Rows from block 8 of the audio encoder of a small contrastive audio-text model, named by matrix and row number. Rows with one number belong to one channel. Each number is 128 + 32 x the weight over its row's rms, rounded and kept within 0 to 255. All counts start at 0. Numbers have three digits each. After the name is the row's rms in percent of the matrix's.
Before each channel's rows are labels from the 100 clips, of 14848, where the channel reaches its highest value: "lies over" is the class under the peak; "responds to" is what is common among them. Only what is clearly more common there than usual is listed. The data: single English nouns, adjectives and verbs, spoken by a formant synthesiser in many voices.
# convs1: first pointwise conv (encoder.blocks.8.convs.1.weight, 192x160x1), inputs 0-79
# convs3: second pointwise conv (encoder.blocks.8.convs.3.weight, 192x192x1, transposed), outputs 0-95

lies over: /eɪ/; /l/
responds to: /d/; /oʊ/; /eɪ/; /z/
convs1.159 101:177167091169098103111160158067159190069157135090177123106101112134146084110102111137083152100145123127143107096153048161124141138129115104120133092104151120142129109150070123164083103090115119103136103031124113131083173119096142164124087140
convs3.159 099:124120100134135139147154151099080150101058077122114093123113083068132097097111157102176116095096099115148132099121119107154169100106116108143132123117131148109134098118114140168139065135129105117138133146126184124069152140073110171124143141118109223104124080117118158085087230153154104132

lies over: /eɪ/; /ɹ/
responds to: /s/; /eɪ/; word: horse; word: stayed
convs1.115 091:136121098159128082127120127114130151107157058175142101180177115171171086120158183101086105181128098115110152135096119149157103180157158133170126058077130179107116112158117108133178132074160117123112105113094116092066152112137127129178095126
convs3.115 094:149095113174017160110138074196135170141169123185115127198171103156153153137091134183099152088161117133157108154158116106102105152132130162128202126160113124076098125136164140049152135120102134115135133143127094198162142141105069143160123149133151110111139174105078164143139099150117106083

lies over: /ɹ/
responds to: /ɹ/; /v/; word: driver; word: green
convs1.106 097:106108108128091158145159111082165117124123140152094122113142140023079093197110159047097160098149134163139127131161118150157153147184135144085078147111162142183155120138129145120127172169151121145122085154087093171136106127105135057123115142
convs3.106 090:180135156182139098173169135123146108154136138117084137129112173172134135145153091116137075116103148135083122147120142116137171152159177127124145131159125119172165107140103106135111119165166178115135064128127111144159160149189140104178164169076153109159199161120154192192140213193122130080

lies over: /aʊ/
responds to: /aʊ/; /s/; /h/; word: house
convs1.43 105:163165187157154138096151111145169104116084117103141170082097104113135099150122091072166199067064110133117180087174116141115124185161093147205093099117115075086102131094122117139099116104159127158183131092118090143132168109108099158112180074
convs3.43 111:137132145101121082186118125145111102162121130073129164144117090108121148193151134131218161106123163101102131165098192102135130062130126143098107110115138116104167165103154099128134111126151142177137135154098039079073051087084136209162214125112128128103115133103095120124122149176098223167

lies over: /ɹ/
responds to: /ɹ/; /d/; /ɛ/; word: red
convs1.100 098:165131128145161123171097170163110137075103163113147094165117114143092156153094129136145081139164178145102160189203150169074116143124147151116162137045159180116147187121108073100096120127114172115073134031100103097083177192122132161128170129
convs3.100 106:121133091131126103134149137114143130125164162111156171098081124041119105138160170104109101183115154075112110159211121064228056127105125130114121139104130176142166169114151153144135074148129092127152179058176148115216105154143158092074052092110137133169122097103122155149112134139136169163

lies over: /eɪ/; /ɹ/
responds to: /n/; /ɹ/; /eɪ/; /g/
convs1.31 100:059125168154120129083158102119128209145178124120091144143125174106148070135137135157086133130145132134100176126128119139117145122088080175104088090114106152159137176080102196136144147123091140070110132146075096117124133114181116157145191137
convs3.31 102:111093093146119074149158176084124126130110186103068100118123098147118173101100164051137068124153129175082152086133126158112091090158151086076154122149080094134080129173072137129136144095116145148108142175148175124125075092124128133102095196091101079161070123077131095092106091159182130115

lies over: /ɑ/; /tʃ/
responds to: /ɑ/; /tʃ/; word: watched; word: clock
convs1.174 098:131106119108174131197158171116105104147129141167110080131134079163140097100109136149100148090136132125114148066121095110120101112093136140120091075144189153122202145162123173189170132098123158123098077171158124118132118112152087108134151152
convs3.174 106:091142163095155081186171158116129094115109173129069118214138105171096128108103103174121149132080172089169113079138213128153092160114119114151162125048190130111118124082160118190083172076160174180137129177143116124062135141162135152175157148121156114122140118106124145088164104159081079138

lies over: /eɪ/; /oʊ/
responds to: /d/; /t/; /eɪ/; /oʊ/
convs1.36 111:156132129124163167186174122097103151110146160141137114133127082093169102209098102108163140200075161111146121064121099090150066193096101125179093156095160115121096097098134114112101105113136110154108104127061095140118092151092123119166156123
convs3.36 104:117109169120159170137086100154088104118162112157141148098085160192129121130079177145138146145182150154137083161156100074157039132095119077118138118100116089082189146082091097172111149114146117123072183195121118139155087092121148045152115105166128113157069093175162114127101154136137182141

lies over: /i/; /dʒ/
responds to: /i/; /ʌ/; /dʒ/; /tʃ/
convs1.14 096:119137067083123146112097138085189154102171136090127201184127119081110125170119078104127145141164173117106092131144106082139123183100163183097131118098188077113106103171173118084110148170134128151146097157076136178131112174108081081109154149
convs3.14 097:132143111092158147116141174095054097190136175159106154036105123125128163101094177095141135112088169160058190078098123115170122056124129106095153149104094161137086116129109130070076143102133097064083135110124182141089114171140096088152151103163134101089109155071119145117117066157084126140

lies over: /aʊ/
responds to: /aʊ/; /n/; /d/; /f/
convs1.97 098:116163163159141145082178098110198118146054080102007142054082181154128121147117138124108172115122154135080150114087130124132114117128123119168149154144109116116174148147090119147107146118104156154161134136128089130149115188146118123171115242
convs3.97 101:091111126080135116143111114179114103111194154166112163125148197085122124135146138157149093099139173098136091114081082124121115097164145102151135085115133155157176135107154141136093100103163166117167130126120162152096108184120182130114156173140220223156147112171096116150142118154175127123

lies over: /ɹ/; /z/
responds to: /ɔ/; /h/; word: horse; word: needs
convs1.101 093:132150097134101070095135168122097164104124174174052108107170152171146093194135131111143109145177129103110108182081084153102064106120128113137104141112143158059128138164144114145159223157127114092092126086077118127121107175132174127191135085
convs3.101 095:099134055143170104163079189145145139077111186107101146079176130092091102126117080110088140116121127108138083139102130083144131132212088142160163137169123103112128105128163160123174120092154171102193155105148101122151115112067125091103184102128127136129143092145103147151135129088112158130

lies over: /ɑ/; /aʊ/
responds to: /m/; /aʊ/; word: mouse; word: market
convs1.144 104:172111103167090171171060149122121116175075180151083089125137137168149078134164116144105132112133113202102087120140107146103134141118131126128142117114139066077148083097110064099156135068105086135185092056111106126131166113175139079087111126
convs3.144 097:137131147161057159073141207117131163159115126146148190167105160088125135144156143162171085137179150074119146092116152173121081115097142125131138236194104164079134148140113109085120153120155158110115137143165083146160152125130172169095133112128150157134106156183122125097117097108173093137

lies over: /eɪ/; /ɪ/
responds to: /ɹ/; /n/; /eɪ/; /dʒ/
convs1.104 109:149159130131171137126117104136105108114061091240186148159129097156139102130085108109098137066143168138092074106109072162104102169108136177156133130078171145131109138127129113144127138120097121141119119130109145112155169126202074138177167120
convs3.104 103:087082162159175081087178119117172086090116141171109123085085173146140131164111150070129169068144092089102134090153074174145169166092126088114160174118123107145103148106073079053090209142101112119112147123088116109241174120146175114093114167178145131078072110086104144112152119140076105107

lies over: /dʒ/
responds to: /ʌ/; /dʒ/; word: jumped; word: judge
convs1.54 100:116146126111124179134118150167186173163087153184106101189130149123132096134134100137165178136159094092143121139160163148122164116126122113195151115110127115088075140080088102171146072059103088182115094146151105103108153079187078149140183205
convs3.54 111:175094124129111106102098160110138150146088193144159071101169128174154180042077123083162165189122161115136133101118156120165101117135125115174146062161088102113142126104119157169038128152108161186111173083083103100113133141147131083161201150135072170135110101112122096104208164186134141135

lies over: /i/; /ɪ/
responds to: /i/; /z/; word: needs; word: river
convs1.183 100:131100164128100112088125118135049154127118185066111108112156067111122137112160140131137187170068139154093120116143111175179133138199065150200109170156157098148054152139112081111115166101157134128160207117116107086120098131117070121181119149
convs3.183 106:117137133134139104173142148109086098139129089148168213114124129084149153107119085086118069168122152143071121149119099142107102088111114128135097115084146123167182145127076127147095110064118078089127086062152097134099153132118112116085091169123091105151152038119152100152124063074095150119

lies over: /ɹ/; /l/
responds to: /b/; /æ/; word: black; word: bridge
convs1.68 107:114102118116124112121090131142128104086140145129172152087115150138154153135104099157124115175125124139175191152196109142154149110114050122156133128127097142155211154103104117137093154140138070109114167056159094117180197154180132170041158170
convs3.68 110:122116140068194121088116102119152130123173173128106161134109068082123123130135084130072095137109171174080062120148100111098161141116134129120116121130113128093201142135122121114121163138173162120086093205119132153155069132125115183153177137157134127109165170102121066163164172111092145095

lies over: /dʒ/
responds to: /ɪ/; /dʒ/; /b/; /ɹ/
convs1.25 103:094160156112183164134116140169172126097131165106152150150122126118113098177102100142165106115100131115158123087162162187172128108134124103127128141098111078142038128096160074133120182113076150129159151170141093110097061123123110139124077096
convs3.25 107:153142096129110155120111138128097106079108100103134140114103120139192083078136085074087113138135142142099122065124153102139077153166117121101094112089122135111126141116147117139157190092088181148128103134130114101117078088137091130177005135134075185085091113066064102141152153198135139129

lies over: /ɹ/
responds to: /n/; /f/; /ɹ/; /ɛ/
convs1.136 088:113127134157033147137137061117172169132082136140106123134082176119138188137150118114160143122137078128178162124098102134125146131073199156112149151118102161141120112095146155122121189181117105138134178158116169087180098068154173149115083153
convs3.136 099:100151045130196080094120132114123122129114087162140084196140067120090173136140112094134154137124188089123092142153095083113155099154113123075098117107087150120217136127111140139097121135149134117141108100085063123152160129126122147145107133132159180156127094094126148116124136172148201129

lies over: /ɹ/; /b/
responds to: /b/; /dʒ/; word: bridge; word: black
convs1.94 097:132157194049088125135113141143126149123119182124071100087137099127075079118135105089130189188113111134140098175174123120113126133197146133152120167156162128118158144176161130092124110158098152111150123161157076117139155147129121112070136173
convs3.94 100:209051185095162169144118101121165115164126090135171092128151184057132143125144111154079140129147105148090123107125145126174109150148151133181137090163092092117151146181127085130080082110109130147151132118122165148119156101132151112103175192101105145174141114125180060174128163145098152143

lies over: /aʊ/; /æ/
responds to: /ɹ/; /n/; /d/; /aʊ/
convs1.177 100:095149128143084113089164127121109106110113116109124127166137135105171204136138057132000107126205116102090103098056117171127132139107091101140136130094191182118093127119134128143135135121109150115102092120125131115123168095075113102125076101
convs3.177 098:157127115143121154069093196129091103161101065098100112130119094141126120111104107090128123106098127136154170168070152108137080091105183100122142087160142134119127132150085130124150100165139138108209108158081101166125145150149122144077168120071115110078129154109131116144135122112087152109

lies over: /eɪ/
responds to: /eɪ/; /s/; /v/; word: vase
convs1.102 094:049114122104150123149107113152131090165102170099174128113122125088102129200137101160152089159120062184132140146128198145167134134129090158100145141153116157055151119122199070189122095083149130146114224093104115128150110103093090131172151141
convs3.102 099:149102110094159184135161113106113172106120119167121141201121124148142105231116142111103119113110161115123186189131126148193137154175175154119141150146143148111119149174157181127137206159163147124133163167193163131108116212155150081180105098116125171090122105150135141127130072157064131151

lies over: /ɹ/; /ʌ/
responds to: /ʌ/; /ɝ/; /dʒ/
convs1.149 084:145128135151180138114065116128090113145107137077083142149159156056148096114138125103138136167104187117164131115159122096094105129096160138187121184123182163145137088075105116128133144118125156121150088100202087144098126214104102083143078122
convs3.149 090:137114128121157098255170122058159091094156195188154114144140128177096068164168126187145084141165166116138114125135113049112141156108151072140108106193140051131194181102104096139136147142122167142143111104100069142148093126111197134109138136065119134118133134131104156131165171109149146094

lies over: /i/
responds to: /i/; /n/; /tʃ/; /g/
convs1.72 101:158101103138121156147115137126123177086178103086194096139098145108134145126087111146111133081098135132118110140136122115145105126135098118137143065059139129179072146159136146120099147138111166231125124129117139165147101134096114061122094136
convs3.72 098:147068163150085105109079108093182136100108177113143193119171106127122116117140143168089168103160110075084134065152146173120147165108135150126180116132145083164120109039123131139151102173100161113126098085152106128058149116177113158121167160131066191161127144124145109190147095188105147160

lies over: /dʒ/
responds to: /ɪ/; /dʒ/; word: bridge; word: village
convs1.10 102:158134138109150149136123105164067132182138120161143135174163133117119086165116149133122154162136135145145147126123120117133122125121111117093134135140167138157103130165124092121094118126065191150081093137104110163167053094123190131169150158
convs3.10 098:092124135115152109178134122141147080118193169121132098110131151153165095158083117152136131131091117152085124126153141154130133127106147058195094149145074186106159151163141159127121108134090132098139164152133140116113154114140114219129074130099110093133177189147048036202092160154105116143

lies over: /dʒ/
responds to: /dʒ/; /ɪ/; /ɹ/; /b/
convs1.119 094:135143179087120136170096147111161110068094181125135113092131172139150126101094138167168049119073167136080130128097106110131095184118143206148122088152132137144100134101126173106167113137055118192174129181120154159114083132104082109145116110
convs3.119 098:090103140094136110135055165123102156149170170100150131124125155179129159077090144181136097137072055133164077110179170193079134113123124152105142105102114138159092156149043175118172108135118148127142120091127149053193086079115118141077111099121127153118106046150158107125109148209125147077